Rows from block 8, named by matrix and row number. Rows with one number belong to one channel. Each number is 50 + 10 x the weight over the matrix's rms, rounded and kept within 0 to 99. All counts start at 0.
# convs0: first 3x3 conv (model.blocks.8.convs.0.weight, 96x96x3x3), inputs 65-69, a 3x3 kernel for each
# convs1: second 3x3 conv (model.blocks.8.convs.1.weight, 96x96x3x3, transposed), outputs 65-69, a 3x3 kernel for each
convs0.12:73 59 32 61 44 55 32 31 59 52 44 61 31 54 58 57 63 58 47 48 47 51 37 38 43 39 52 37 42 46 16 58 60 63 52 31 37 66 72 99 47 64 55 67 77
convs1.12:75 74 50 49 37 57 43 44 53 60 44 54 62 54 57 57 67 60 49 49 41 41 56 38 08 43 33 60 61 54 47 41 71 63 50 57 67 54 61 34 46 68 57 40 54
convs0.13:36 60 72 50 53 71 47 37 48 36 57 54 24 53 61 41 60 62 37 44 42 46 59 52 51 65 62 58 48 58 46 68 38 56 60 80 44 37 60 38 35 57 49 61 55
convs1.13:50 36 48 53 43 69 23 51 71 51 49 60 49 59 55 45 53 56 26 41 39 48 38 58 25 31 46 44 42 21 53 48 53 25 54 51 38 66 61 41 49 62 48 50 40
convs0.14:39 48 45 42 43 41 32 38 40 74 60 47 72 71 50 59 50 40 42 40 38 35 42 42 30 36 43 45 54 52 57 76 64 56 53 46 35 30 39 38 45 33 29 38 25
convs1.14:47 46 52 47 40 36 48 43 28 42 48 48 35 31 42 26 39 49 41 47 49 58 39 48 53 60 63 46 62 51 62 73 77 44 58 53 44 44 47 30 21 38 41 43 47
convs0.15:46 38 50 71 61 43 56 64 55 59 55 36 53 50 50 26 46 47 51 59 48 49 54 50 40 51 46 42 44 46 61 74 65 52 68 50 40 52 71 31 32 37 46 39 48
convs1.15:60 49 53 49 41 54 48 54 53 62 62 65 62 49 39 68 53 48 47 40 48 61 46 41 45 37 36 54 49 57 41 39 51 49 48 59 46 56 59 48 44 46 58 61 56
convs0.16:45 45 47 57 48 45 43 45 44 42 50 42 48 54 48 43 51 39 46 47 47 47 51 51 43 53 52 57 52 37 61 53 56 55 48 53 39 41 42 51 46 43 49 53 56
convs1.16:50 56 53 52 56 55 53 55 55 47 49 47 41 45 39 45 46 48 45 46 49 48 45 45 53 49 46 49 56 57 48 55 59 44 56 56 50 56 56 49 51 45 53 53 47
convs0.17:48 58 61 58 68 61 58 55 52 43 44 46 63 50 54 48 41 46 35 46 37 44 41 42 39 45 33 37 52 42 45 49 45 44 51 42 67 68 70 60 64 60 58 55 60
convs1.17:38 36 51 47 39 40 51 34 40 61 46 34 51 45 32 40 33 35 45 44 40 37 46 32 50 44 38 69 69 65 54 63 68 51 56 75 66 48 36 60 47 54 48 48 54
convs0.18:39 69 52 34 61 37 51 68 61 29 40 47 46 54 52 51 45 31 29 38 43 40 41 47 47 47 55 53 49 55 57 54 54 48 44 41 36 31 63 40 55 67 43 58 57
convs1.18:58 49 52 60 54 50 46 48 42 62 57 45 44 37 54 39 38 46 48 52 56 54 43 53 55 50 34 41 31 54 34 45 45 57 49 65 76 81 58 53 81 64 28 47 54
convs0.19:54 49 44 38 37 42 42 57 57 45 55 46 34 53 55 38 44 52 50 46 38 55 42 48 60 42 44 72 67 40 51 68 73 38 37 67 41 39 38 42 43 44 33 51 23
convs1.19:42 48 70 54 37 28 60 40 57 42 53 62 55 62 47 49 32 38 50 62 65 59 60 74 55 50 59 26 48 31 42 30 35 49 45 33 62 87 76 69 69 52 73 53 16
convs0.20:54 59 51 59 52 50 51 45 36 66 54 47 57 65 43 56 65 60 58 56 50 63 60 53 55 61 57 62 66 65 63 54 72 58 74 76 45 38 44 38 37 49 41 51 50
convs1.20:47 52 56 50 57 67 47 40 55 46 52 48 44 44 51 37 58 62 32 31 54 49 37 42 41 30 22 43 45 40 58 73 51 47 55 29 30 38 39 42 49 40 51 59 50
convs0.21:48 42 64 59 64 51 62 51 42 49 42 47 57 50 46 51 50 52 61 46 44 58 54 54 49 41 53 60 52 57 58 53 61 42 49 70 58 64 48 54 70 68 63 60 59
convs1.21:54 46 52 58 58 54 64 53 49 49 59 66 47 53 57 53 54 45 43 43 45 31 44 45 42 40 36 51 61 59 58 66 53 53 56 49 57 59 40 70 69 42 49 55 31
convs0.22:49 60 58 27 43 58 35 36 45 35 34 51 49 40 48 51 55 58 46 46 40 38 40 35 40 40 37 47 46 37 62 51 49 49 52 47 55 45 51 44 58 60 49 56 60
convs1.22:53 55 58 57 51 52 50 51 48 56 56 54 59 54 47 60 63 46 49 42 40 45 37 37 46 42 48 60 51 52 57 52 46 57 49 56 57 58 63 49 51 47 52 43 45
convs0.23:55 50 49 52 50 50 57 64 49 46 36 51 47 47 38 62 41 35 38 44 56 37 54 56 37 45 40 62 61 71 65 53 60 65 64 64 40 41 33 41 55 43 43 44 36
convs1.23:47 51 55 61 54 51 71 66 49 42 38 47 45 45 53 38 38 30 43 41 57 44 44 49 43 41 52 49 52 54 54 54 56 46 40 45 45 58 57 50 71 65 43 59 62
convs0.24:56 53 50 56 53 48 50 44 37 66 75 65 61 69 66 39 39 46 54 57 51 46 50 39 37 44 38 73 67 59 50 69 59 49 50 46 38 57 66 48 59 53 57 57 41
convs1.24:42 48 40 55 58 55 50 82 72 42 48 51 48 50 53 42 45 54 48 63 66 62 52 48 56 46 43 47 66 56 37 44 47 53 42 38 53 53 42 33 29 53 65 43 64
convs0.25:55 55 55 36 70 64 55 58 67 55 61 36 47 45 53 62 79 61 49 57 48 44 77 53 55 54 53 31 34 30 45 49 49 51 50 40 55 46 58 62 66 51 67 45 56
convs1.25:48 35 54 45 50 48 52 41 58 59 59 63 57 51 54 55 54 55 36 29 39 35 50 57 42 28 32 53 57 68 56 74 73 51 52 59 47 51 37 47 50 37 49 49 31
convs0.26:50 42 56 35 60 66 46 41 34 51 59 58 66 61 68 72 62 60 35 31 33 31 33 40 41 51 51 34 39 27 56 37 40 54 39 68 55 44 42 35 66 48 50 47 40
convs1.26:43 41 39 40 58 45 34 45 57 45 53 47 38 44 38 45 34 39 38 37 50 47 42 41 52 41 52 44 48 53 44 51 49 50 46 43 60 62 56 37 35 41 46 37 42
convs0.27:56 56 44 63 58 45 61 62 51 49 53 44 51 48 52 45 49 46 41 43 41 43 45 34 41 41 37 56 47 51 52 40 56 42 29 44 32 39 68 42 48 65 48 49 51
convs1.27:53 62 62 48 57 66 45 53 56 34 37 42 35 34 42 33 32 38 47 34 33 39 29 31 30 26 31 39 33 47 38 52 40 34 44 33 36 36 54 33 46 63 50 54 52
convs0.28:46 55 60 37 40 46 41 44 64 62 55 70 49 53 47 60 52 61 62 63 53 56 50 47 52 53 48 57 59 71 46 51 57 50 48 58 43 50 49 45 31 36 25 49 53
convs1.28:62 55 63 55 52 54 69 58 54 49 49 53 50 50 49 39 39 45 52 51 41 63 52 41 55 58 42 59 64 49 50 48 47 41 48 36 49 60 61 51 48 52 40 31 38
convs0.29:47 46 26 52 64 53 51 59 55 70 71 61 64 66 65 52 46 47 61 69 64 59 70 60 56 64 51 56 62 55 44 45 46 33 44 33 56 46 38 45 60 56 42 54 58
convs1.29:60 61 55 53 52 50 57 50 42 53 56 56 46 33 43 53 51 41 70 56 50 61 56 47 59 55 44 43 44 56 34 48 44 34 49 50 30 42 56 41 47 51 37 50 46
convs0.30:42 51 39 47 56 49 61 67 65 54 61 49 44 52 46 59 52 55 45 51 49 52 46 49 51 45 52 47 45 31 59 65 58 63 55 51 61 57 60 53 49 63 64 56 70
convs1.30:62 60 54 58 59 53 50 57 56 53 45 46 48 42 44 51 48 49 44 41 43 37 33 34 36 30 30 49 49 55 48 46 49 45 41 39 41 49 49 45 46 49 43 44 45
convs0.31:46 41 37 54 56 37 67 62 63 44 35 44 48 51 48 55 61 61 52 54 53 49 57 48 56 60 59 37 42 40 48 58 48 43 57 50 47 55 49 61 57 50 57 49 49
convs1.31:67 59 42 56 52 34 44 44 43 56 59 61 56 50 43 48 53 54 56 60 59 53 57 54 51 47 48 48 43 50 42 35 36 43 20 19 54 48 48 53 49 58 56 50 61
convs0.32:45 42 53 44 46 39 58 52 48 49 44 50 44 51 43 34 33 43 49 49 46 50 50 49 44 48 45 43 43 43 42 56 49 43 41 47 48 61 44 55 48 27 41 39 39
convs1.32:67 82 71 62 65 61 57 51 58 64 59 62 57 55 61 62 49 43 52 36 28 51 54 31 48 49 25 38 32 43 20 24 27 37 42 36 36 47 51 30 25 24 38 30 42
convs0.33:60 62 60 49 52 53 50 45 49 65 60 71 67 46 60 80 70 66 51 56 53 62 59 54 62 55 52 47 66 58 55 54 53 52 49 43 42 63 53 49 42 43 42 32 24
convs1.33:35 48 38 43 44 34 40 44 36 30 29 38 31 37 38 44 38 37 44 43 49 36 35 37 23 23 29 55 44 44 55 47 49 62 49 61 52 50 47 54 59 56 51 44 44
convs0.34:65 56 44 72 52 53 77 47 46 46 55 64 60 61 68 45 57 56 43 37 44 45 27 31 53 33 39 31 43 26 32 43 38 25 34 30 25 43 40 42 37 33 30 26 30
convs1.34:42 46 35 54 64 44 33 45 47 55 53 45 58 54 40 56 49 40 51 55 62 63 65 63 57 59 59 43 53 52 53 41 39 54 36 32 56 60 57 53 47 52 57 51 58
convs0.35:54 61 62 36 50 50 17 38 49 60 57 55 61 67 50 65 65 54 57 51 59 59 53 59 53 57 55 55 43 55 42 39 59 45 47 55 73 73 74 70 91 65 73 62 52
convs1.35:43 49 55 43 47 50 34 32 41 69 68 76 63 62 67 54 52 54 41 47 46 26 32 43 44 41 55 58 61 52 49 49 38 46 32 31 53 44 42 53 42 53 42 38 43
convs0.36:34 43 53 38 38 55 36 36 47 37 38 40 39 37 34 38 41 42 54 52 50 63 68 59 52 59 51 47 40 51 36 31 43 39 30 46 58 60 61 40 46 46 55 40 45
convs1.36:69 79 86 57 68 72 42 45 45 41 46 46 47 48 45 45 49 44 43 42 49 50 50 57 54 54 65 43 44 47 47 48 58 44 38 46 46 52 43 57 63 57 61 62 66
convs0.37:47 54 42 47 69 60 35 44 44 52 60 40 52 68 52 46 55 51 45 47 54 47 54 61 39 43 56 47 47 44 44 51 48 34 45 49 45 48 56 60 42 53 51 37 47
convs1.37:51 54 49 55 64 60 44 50 62 46 43 57 55 44 53 57 54 49 53 56 54 64 61 58 67 71 64 44 54 49 45 42 59 47 48 56 42 47 54 42 39 54 54 50 53
convs0.38:41 42 48 49 57 54 51 47 51 50 43 60 54 55 61 42 44 48 55 48 48 55 54 46 50 39 42 36 48 47 53 67 54 41 59 58 57 44 43 55 45 47 54 51 50
convs1.38:51 48 63 51 47 62 60 55 55 61 60 55 53 56 56 43 52 50 44 40 47 53 35 38 52 49 39 56 58 56 51 50 49 55 47 42 53 56 59 47 34 48 70 64 71
convs0.39:54 51 41 59 63 51 54 49 44 61 71 53 54 60 65 32 33 47 55 59 40 52 60 58 40 50 51 50 52 62 64 35 31 32 24 32 41 61 40 64 56 51 70 53 36
convs1.39:44 46 50 56 54 51 50 53 43 43 44 39 54 43 42 44 46 46 57 56 49 57 55 49 50 51 58 45 49 52 46 43 39 38 47 50 53 46 51 51 47 43 44 57 58
convs0.40:52 74 62 60 70 70 45 46 66 44 43 46 59 29 46 39 32 36 49 58 62 57 63 67 60 53 67 54 49 70 61 70 57 59 57 53 59 38 40 58 53 33 41 49 45
convs1.40:45 48 43 54 56 59 57 68 61 61 54 47 61 51 53 54 50 51 57 46 45 56 47 52 44 51 45 42 41 44 38 43 44 41 54 53 58 57 66 35 41 61 47 42 46
convs0.41:49 41 48 47 43 51 43 40 47 30 27 23 29 27 25 34 24 24 48 43 46 49 46 43 58 55 48 49 52 41 56 60 54 45 49 46 61 55 59 51 58 56 46 44 45
convs1.41:64 60 56 60 59 56 48 54 58 37 45 41 41 48 45 54 51 42 45 42 52 43 34 42 43 34 40 59 53 55 56 50 54 62 49 60 50 49 47 42 46 48 39 37 40
convs0.42:43 63 63 33 56 72 43 28 28 47 66 58 37 60 53 42 48 35 46 53 55 62 53 55 64 58 41 47 55 62 57 30 33 61 38 16 54 45 40 58 54 39 41 48 46
convs1.42:61 55 68 23 65 66 41 40 64 56 60 41 66 64 44 62 50 60 40 50 49 42 56 43 40 39 52 48 54 61 42 57 48 52 57 60 52 53 44 34 35 44 47 54 54
convs0.43:46 37 25 59 48 39 66 51 40 71 72 38 62 70 53 50 57 51 58 59 50 58 64 54 57 71 63 58 81 63 54 56 54 38 48 43 53 55 60 45 58 36 50 58 36
convs1.43:52 52 49 57 54 45 52 43 46 53 56 52 54 57 57 57 52 48 46 54 55 46 46 48 59 45 45 29 36 39 38 44 43 49 49 60 60 39 52 52 32 39 52 51 64
convs0.44:35 43 45 26 33 36 37 36 39 59 54 55 59 53 54 50 43 51 59 70 66 62 70 59 59 54 56 47 59 59 55 60 49 47 54 49 60 49 50 59 53 48 57 57 57
convs1.44:39 36 38 49 43 41 56 51 48 43 42 54 49 43 47 46 45 40 50 52 60 49 52 55 44 42 46 54 60 50 51 48 47 53 52 48 62 60 58 60 46 43 58 45 44
convs0.45:42 46 56 49 60 51 54 47 40 56 47 51 62 66 54 59 35 41 43 47 50 52 57 49 61 56 43 70 50 47 64 60 52 64 67 46 29 55 61 40 47 43 30 41 42
convs1.45:53 52 51 60 58 58 75 53 47 47 65 62 53 47 57 55 50 44 41 39 51 67 52 42 49 51 29 35 44 35 56 57 57 42 68 47 51 38 35 66 62 50 57 63 62
convs0.46:34 50 46 51 53 47 66 49 53 50 42 34 65 61 36 72 55 42 47 49 54 56 54 56 65 63 53 59 39 27 62 42 40 66 56 48 63 58 47 68 76 78 59 69 62
convs1.46:49 40 29 48 49 52 63 52 45 60 73 72 55 63 50 50 47 45 50 51 49 44 62 60 28 43 49 42 48 48 43 46 40 40 42 42 43 54 41 49 65 61 37 42 47
convs0.47:61 46 47 72 63 65 51 54 60 54 56 52 58 51 60 43 41 49 48 48 32 55 63 57 32 42 42 67 73 52 65 75 56 63 67 60 44 55 40 56 52 47 36 47 31
convs1.47:66 61 53 74 72 68 52 58 62 38 50 46 36 44 36 26 30 33 55 46 43 69 45 38 66 45 38 45 53 55 42 39 36 44 49 44 50 50 65 51 39 46 63 55 50
convs0.48:47 51 55 37 51 47 30 42 52 48 47 52 50 56 55 55 58 66 66 63 61 57 45 53 46 44 46 53 51 40 52 65 45 45 54 46 56 85 72 74 81 67 85 91 61
convs1.48:63 52 55 56 59 56 55 55 49 50 53 54 44 38 39 45 43 32 46 46 43 49 51 49 46 48 51 59 65 67 50 43 53 50 50 53 33 41 40 50 53 49 53 45 41
convs0.49:50 52 44 46 49 45 50 35 32 49 50 40 46 53 52 51 71 73 45 42 49 56 51 52 53 47 43 61 65 73 71 72 57 55 48 41 27 34 34 46 57 47 36 48 58
convs1.49:57 58 65 49 57 54 49 49 41 52 46 45 47 52 60 41 47 53 50 38 47 56 53 51 66 60 40 37 37 36 42 42 31 44 53 50 50 52 46 43 39 44 45 48 60
convs0.50:58 63 45 42 68 47 39 47 43 36 34 30 31 53 45 34 41 36 56 44 42 69 65 50 53 69 66 47 45 49 53 40 52 60 50 56 41 40 49 58 55 58 45 61 54
convs1.50:43 51 49 44 43 60 37 42 56 27 29 41 39 35 31 33 34 31 49 50 45 59 57 57 42 47 53 36 44 23 37 45 42 51 50 53 34 43 52 35 43 56 46 39 42
convs0.51:75 53 58 54 45 61 36 40 43 38 45 64 39 47 72 37 48 67 62 46 44 74 57 57 50 49 46 25 25 54 22 39 69 56 83 77 55 75 52 69 70 41 42 48 23
convs1.51:60 58 67 61 57 62 62 55 40 30 28 49 22 21 49 34 30 40 32 49 55 42 62 46 49 52 53 66 45 35 36 51 41 46 50 43 58 46 49 32 44 61 50 65 82
convs0.52:75 62 50 60 52 48 59 57 75 55 55 37 34 39 31 53 54 40 47 55 56 50 56 53 47 50 50 57 46 46 65 58 38 60 61 32 45 42 47 42 32 57 38 31 41
convs1.52:59 52 60 76 59 49 80 61 41 39 38 37 38 36 37 45 36 42 62 61 33 56 59 37 45 45 32 67 66 68 72 59 63 75 67 75 49 47 50 44 33 40 47 41 49
convs0.53:64 60 54 45 47 46 34 48 49 63 31 42 57 50 41 51 45 46 55 49 65 41 42 61 47 44 58 42 50 52 44 49 40 61 50 54 67 44 36 91 59 76 75 83 62
convs1.53:40 51 65 49 58 69 41 48 46 49 56 63 50 51 46 47 43 46 28 39 35 50 67 63 38 55 45 49 46 51 48 44 49 60 45 58 49 36 46 39 24 60 48 40 56
convs0.54:32 47 65 43 56 67 60 54 47 37 64 63 59 75 57 49 46 53 49 52 48 57 52 62 62 65 59 47 66 59 64 61 70 51 62 70 37 52 40 51 42 57 46 48 46
convs1.54:46 49 52 43 44 64 45 51 65 44 50 60 49 51 65 56 48 48 39 49 47 56 71 59 54 67 54 45 50 42 49 53 49 49 57 54 48 50 49 44 46 46 45 38 49
convs0.55:54 49 28 59 57 46 45 43 42 63 61 43 53 51 51 40 47 34 69 73 69 72 77 69 62 66 59 55 47 52 46 69 61 43 57 45 63 68 54 54 71 54 55 59 45
convs1.55:51 45 41 38 50 55 38 40 44 52 56 65 47 51 57 62 49 38 37 36 48 42 43 56 48 44 51 56 55 57 59 57 67 52 49 58 54 51 41 46 53 52 55 53 46
convs0.56:25 44 53 58 67 47 50 51 52 58 45 52 58 55 39 58 66 54 56 50 47 56 52 48 68 59 55 64 44 63 71 44 63 74 66 77 68 44 54 46 55 59 43 44 60
convs1.56:51 49 51 41 44 60 59 50 55 31 40 52 46 53 67 51 64 56 45 54 48 51 61 44 45 52 51 23 39 39 38 45 45 45 56 50 32 31 32 48 57 33 54 86 70
convs0.57:60 42 47 83 70 36 56 73 43 49 48 64 57 34 61 32 27 50 49 41 36 65 65 35 48 71 67 46 44 45 47 45 44 42 67 53 55 42 28 35 63 43 53 59 53
convs1.57:43 30 32 38 41 36 53 52 52 64 54 53 59 62 41 46 43 55 58 56 35 68 53 42 59 56 63 59 56 49 53 57 45 50 60 68 43 44 42 25 40 49 26 18 30
convs0.58:45 58 48 52 64 62 40 48 52 37 50 53 49 52 64 34 39 47 62 56 52 64 67 62 66 69 77 67 60 56 52 55 65 49 55 60 30 40 52 37 37 40 60 37 34
convs1.58:46 47 35 32 28 48 33 36 48 41 48 52 42 43 40 45 49 47 29 30 16 42 49 28 28 37 28 48 42 48 55 60 57 56 50 50 25 33 49 18 32 31 59 48 39
convs0.59:42 44 43 51 50 38 45 36 44 43 41 46 45 50 41 36 45 48 54 59 53 64 48 56 53 50 56 39 41 42 38 44 36 32 34 43 50 49 42 50 52 36 46 51 32
convs1.59:44 32 46 45 49 36 41 57 52 35 45 47 44 49 52 50 53 49 46 51 46 53 49 47 57 57 57 42 37 48 45 39 47 47 43 50 41 47 45 40 49 34 42 50 46
convs0.60:53 47 41 50 54 49 66 58 54 30 36 39 21 24 30 39 21 36 56 63 59 47 37 42 66 46 50 43 38 49 40 22 38 38 29 41 54 52 46 62 53 38 61 59 63
convs1.60:53 35 51 49 36 49 66 51 65 46 41 43 41 39 43 33 38 32 41 46 46 50 43 55 53 45 57 38 46 63 55 57 61 56 53 46 39 45 46 52 57 57 51 52 54
convs0.61:37 27 50 41 44 57 34 43 44 58 60 41 50 44 52 50 46 52 64 52 45 59 63 43 49 70 39 43 61 52 36 50 41 42 56 45 62 38 64 63 49 39 24 89 22
convs1.61:45 62 56 58 38 31 44 39 53 60 62 55 57 59 48 55 53 70 47 65 58 50 51 51 45 70 57 56 66 56 61 61 60 51 65 62 62 55 65 54 50 68 64 41 55
convs0.62:56 70 74 53 57 63 42 40 38 51 45 58 47 48 46 48 50 44 55 57 55 65 68 63 58 51 53 42 48 51 35 58 51 51 59 40 49 49 44 55 45 54 50 43 47
convs1.62:52 56 57 43 48 49 50 63 51 54 48 58 54 49 56 54 45 48 50 52 48 54 52 51 52 44 45 52 42 47 45 43 42 55 43 55 46 45 49 48 54 58 50 56 61
convs0.63:50 65 47 54 66 35 52 45 34 55 61 57 44 56 53 30 35 26 52 67 59 44 55 50 41 39 44 45 48 39 54 52 56 41 42 38 43 59 45 52 64 56 39 43 46
convs1.63:52 45 51 58 55 50 68 69 58 45 52 62 44 60 67 51 59 53 51 53 65 53 57 51 59 54 58 47 54 53 45 53 59 36 51 50 61 54 48 60 68 65 53 60 68
convs0.64:60 34 36 72 33 43 40 51 56 50 39 65 47 67 59 41 43 49 57 47 57 69 38 56 56 55 48 53 47 54 39 47 43 34 44 42 40 29 53 53 12 87 48 18 60
convs1.64:43 49 24 78 69 61 29 35 61 60 43 30 50 53 38 41 37 50 43 54 49 50 54 52 49 53 54 51 41 66 62 54 49 56 49 50 49 58 47 51 48 43 69 76 66
convs0.65:31 58 57 45 50 67 39 46 61 45 64 56 49 62 57 47 53 54 42 49 46 36 49 54 29 47 41 52 70 66 66 52 63 57 65 44 33 23 33 34 28 43 22 20 40
convs1.65:45 48 52 44 62 65 28 39 51 59 53 47 52 43 47 44 45 50 36 35 38 50 43 50 46 41 62 40 48 50 40 52 44 38 35 44 42 48 46 32 38 39 39 26 38
convs0.66:52 43 48 45 43 51 38 43 44 54 37 40 40 41 53 45 38 46 52 54 56 47 54 47 45 52 37 42 51 58 52 57 48 56 47 53 51 63 67 71 66 61 58 55 74
convs1.66:41 67 51 49 39 41 52 38 17 53 55 54 54 50 51 42 53 51 35 59 42 44 66 44 48 56 43 52 50 44 49 49 41 59 50 31 51 56 51 54 52 59 52 43 53
convs0.67:43 68 35 51 55 49 55 37 61 46 43 32 45 50 48 55 40 52 47 65 62 47 66 64 47 58 68 20 58 70 28 58 85 33 49 74 41 43 49 54 49 52 66 31 39
convs1.67:60 55 48 73 55 64 67 56 69 67 59 68 61 66 72 56 47 45 57 41 58 72 77 74 73 70 64 70 51 29 49 48 30 41 30 36 35 40 66 34 26 64 46 46 54
convs0.68:55 30 28 74 41 23 57 46 47 76 55 60 58 40 42 61 50 46 59 52 44 74 64 39 53 56 42 53 76 65 53 62 72 29 20 33 66 47 41 44 44 36 63 44 47
convs1.68:47 31 26 68 49 39 58 51 66 56 39 48 50 63 53 45 44 43 62 58 70 59 58 71 37 45 50 31 49 37 47 48 31 53 53 34 54 55 53 51 35 43 59 48 41
convs0.69:47 44 55 42 42 44 47 41 35 44 40 39 35 31 41 43 42 38 53 58 53 50 58 47 51 60 46 44 44 65 37 24 46 37 19 36 32 44 34 55 54 50 38 52 50
convs1.69:56 42 49 48 53 67 44 42 50 56 52 52 64 63 58 56 59 50 40 53 44 51 50 40 50 46 50 60 60 47 52 53 52 56 45 57 60 77 66 59 82 73 61 57 55
convs0.70:47 47 47 47 54 53 39 52 46 35 47 63 26 44 55 32 52 51 52 45 39 43 41 39 41 35 33 53 54 42 45 32 31 46 36 38 57 62 62 58 67 55 60 61 50
convs1.70:46 57 47 30 48 53 35 41 50 52 45 50 56 47 48 58 43 50 52 49 48 54 51 55 57 64 54 62 57 68 57 53 67 59 49 64 44 42 38 46 53 48 47 46 37
convs0.71:50 44 58 62 47 34 67 57 48 37 54 40 45 49 50 69 55 38 38 44 53 48 50 52 52 43 45 47 65 34 50 64 52 33 14 64 47 50 64 59 45 48 61 78 56
convs1.71:61 50 57 51 39 52 81 67 56 59 62 52 52 70 54 66 52 53 54 64 44 44 44 51 68 58 60 43 60 42 35 43 29 50 53 33 57 65 61 52 57 60 73 68 66
convs0.72:48 62 47 50 37 37 58 42 31 43 65 48 61 46 53 41 38 62 38 35 40 66 65 58 58 46 46 64 57 46 57 05 74 54 50 68 44 32 47 35 99 20 27 34 31
convs1.72:50 45 43 55 35 44 44 45 59 40 63 60 45 55 66 55 70 55 71 63 56 61 64 49 51 43 53 50 56 44 54 74 51 63 63 57 50 80 69 51 79 82 38 42 43
convs0.73:61 49 47 61 53 36 50 38 23 61 60 62 41 31 26 48 38 35 44 53 40 57 50 39 52 59 43 55 33 54 38 37 39 51 46 54 65 61 55 61 33 46 44 48 48
convs1.73:62 60 39 43 49 52 36 36 53 46 33 45 46 45 41 50 38 47 54 59 49 55 56 43 42 45 31 48 54 60 48 66 68 53 69 81 47 45 38 48 58 62 47 51 57
convs0.74:56 66 61 61 69 46 65 62 51 54 52 57 51 60 53 50 45 54 55 61 52 60 57 59 61 51 45 52 36 45 49 44 48 55 44 47 46 56 54 56 67 62 46 65 69
convs1.74:50 52 51 40 35 42 54 54 51 42 60 54 41 56 48 38 52 51 47 57 54 50 57 50 38 41 36 48 47 56 57 59 70 47 58 44 42 51 48 50 54 55 45 46 39
convs0.75:63 56 51 51 58 55 61 41 43 54 52 56 54 21 49 65 65 52 52 41 63 61 66 59 67 43 51 52 38 43 48 46 51 45 38 43 43 54 65 38 81 35 30 32 42
convs1.75:48 37 44 49 61 48 63 41 52 49 49 54 58 57 57 59 54 53 51 51 51 57 53 56 67 55 52 71 76 68 59 67 74 62 74 72 45 28 25 43 37 49 42 47 46
convs0.76:61 68 54 49 69 49 42 47 49 54 52 42 57 44 40 60 52 49 51 67 67 44 64 60 44 51 43 58 52 52 58 56 62 50 55 57 41 50 39 46 61 59 49 40 44
convs1.76:56 58 56 51 46 49 59 51 33 37 33 21 46 38 32 53 45 39 64 59 44 71 77 56 46 60 54 42 42 40 48 51 38 49 46 34 56 46 43 59 57 41 57 60 48
convs0.77:43 44 43 55 59 49 38 55 49 46 48 52 41 47 59 53 44 55 53 59 49 37 59 52 35 53 64 59 36 48 57 38 46 62 40 34 70 66 42 40 70 54 38 70 67
convs1.77:48 55 53 56 61 48 58 60 59 60 64 54 60 58 52 48 55 63 66 59 52 72 62 56 60 54 62 56 60 63 65 63 48 63 76 55 74 75 58 55 67 57 40 46 55
convs0.78:50 34 55 57 39 54 60 49 62 34 60 47 45 53 49 59 52 43 55 44 39 57 59 48 40 55 51 47 44 48 27 34 38 54 48 37 51 30 40 57 42 50 46 36 40
convs1.78:50 43 64 54 43 42 55 65 57 51 58 66 50 56 58 59 60 68 58 60 58 67 65 58 56 61 55 56 46 45 39 57 43 43 47 46 56 58 33 75 88 57 40 43 41
convs0.79:17 25 30 43 54 76 53 72 73 43 51 70 49 51 48 54 56 48 34 32 51 40 46 55 52 61 64 54 45 46 61 33 30 45 32 70 50 49 39 49 52 55 61 63 61
convs1.79:34 42 60 17 49 68 27 52 72 39 41 40 40 31 45 42 42 39 42 43 38 47 46 68 38 52 63 39 64 64 52 56 57 31 27 54 66 64 42 55 62 35 41 51 27
convs0.80:50 48 40 49 43 38 55 38 44 47 50 64 42 40 41 36 43 32 55 63 57 58 54 61 66 60 66 60 47 64 73 46 60 57 46 67 28 55 69 33 32 42 26 32 26
convs1.80:43 43 43 37 54 38 35 43 53 51 62 53 64 62 55 57 70 58 56 58 49 62 62 59 42 64 68 60 55 52 51 44 51 54 62 50 52 56 57 43 49 66 36 42 52
convs0.81:37 21 39 56 54 67 36 53 41 60 65 48 42 33 34 49 40 39 51 46 37 57 55 57 38 30 49 72 68 64 56 52 53 50 29 29 48 54 57 53 27 32 49 48 41
convs1.81:24 26 40 47 41 46 58 55 26 52 42 50 52 47 46 45 58 65 59 57 50 56 59 59 52 48 45 37 51 58 64 61 58 50 55 59 53 63 55 28 34 38 43 61 61
convs0.82:47 45 45 31 43 54 55 65 83 51 42 33 50 44 43 44 39 39 49 54 59 55 64 63 52 61 49 54 40 34 61 48 55 39 49 57 26 29 44 27 37 36 33 39 56
convs1.82:46 55 55 41 48 55 37 49 36 53 50 60 61 52 61 71 67 67 45 49 53 51 62 61 52 61 61 51 56 44 40 43 40 44 46 35 44 43 43 35 37 36 43 42 31
convs0.83:58 52 52 59 39 40 57 49 46 50 49 59 53 58 50 52 55 46 44 52 55 38 41 53 43 35 41 45 42 41 48 55 52 41 45 44 66 50 48 50 35 31 51 40 38
convs1.83:48 57 54 40 52 56 49 40 37 35 31 29 56 42 47 56 39 41 40 47 57 58 59 58 57 58 52 60 64 47 68 68 51 52 69 52 72 50 42 59 49 40 47 64 43
convs0.84:57 38 49 41 41 44 25 31 43 37 20 56 20 38 63 44 55 67 66 56 53 60 54 51 47 37 45 47 45 50 34 64 63 43 46 44 45 44 34 39 49 38 27 35 21
convs1.84:42 62 51 39 37 38 46 58 40 38 49 50 46 48 51 43 51 47 54 71 68 52 70 60 55 72 61 37 40 33 43 52 55 45 63 45 29 50 43 34 45 48 32 35 51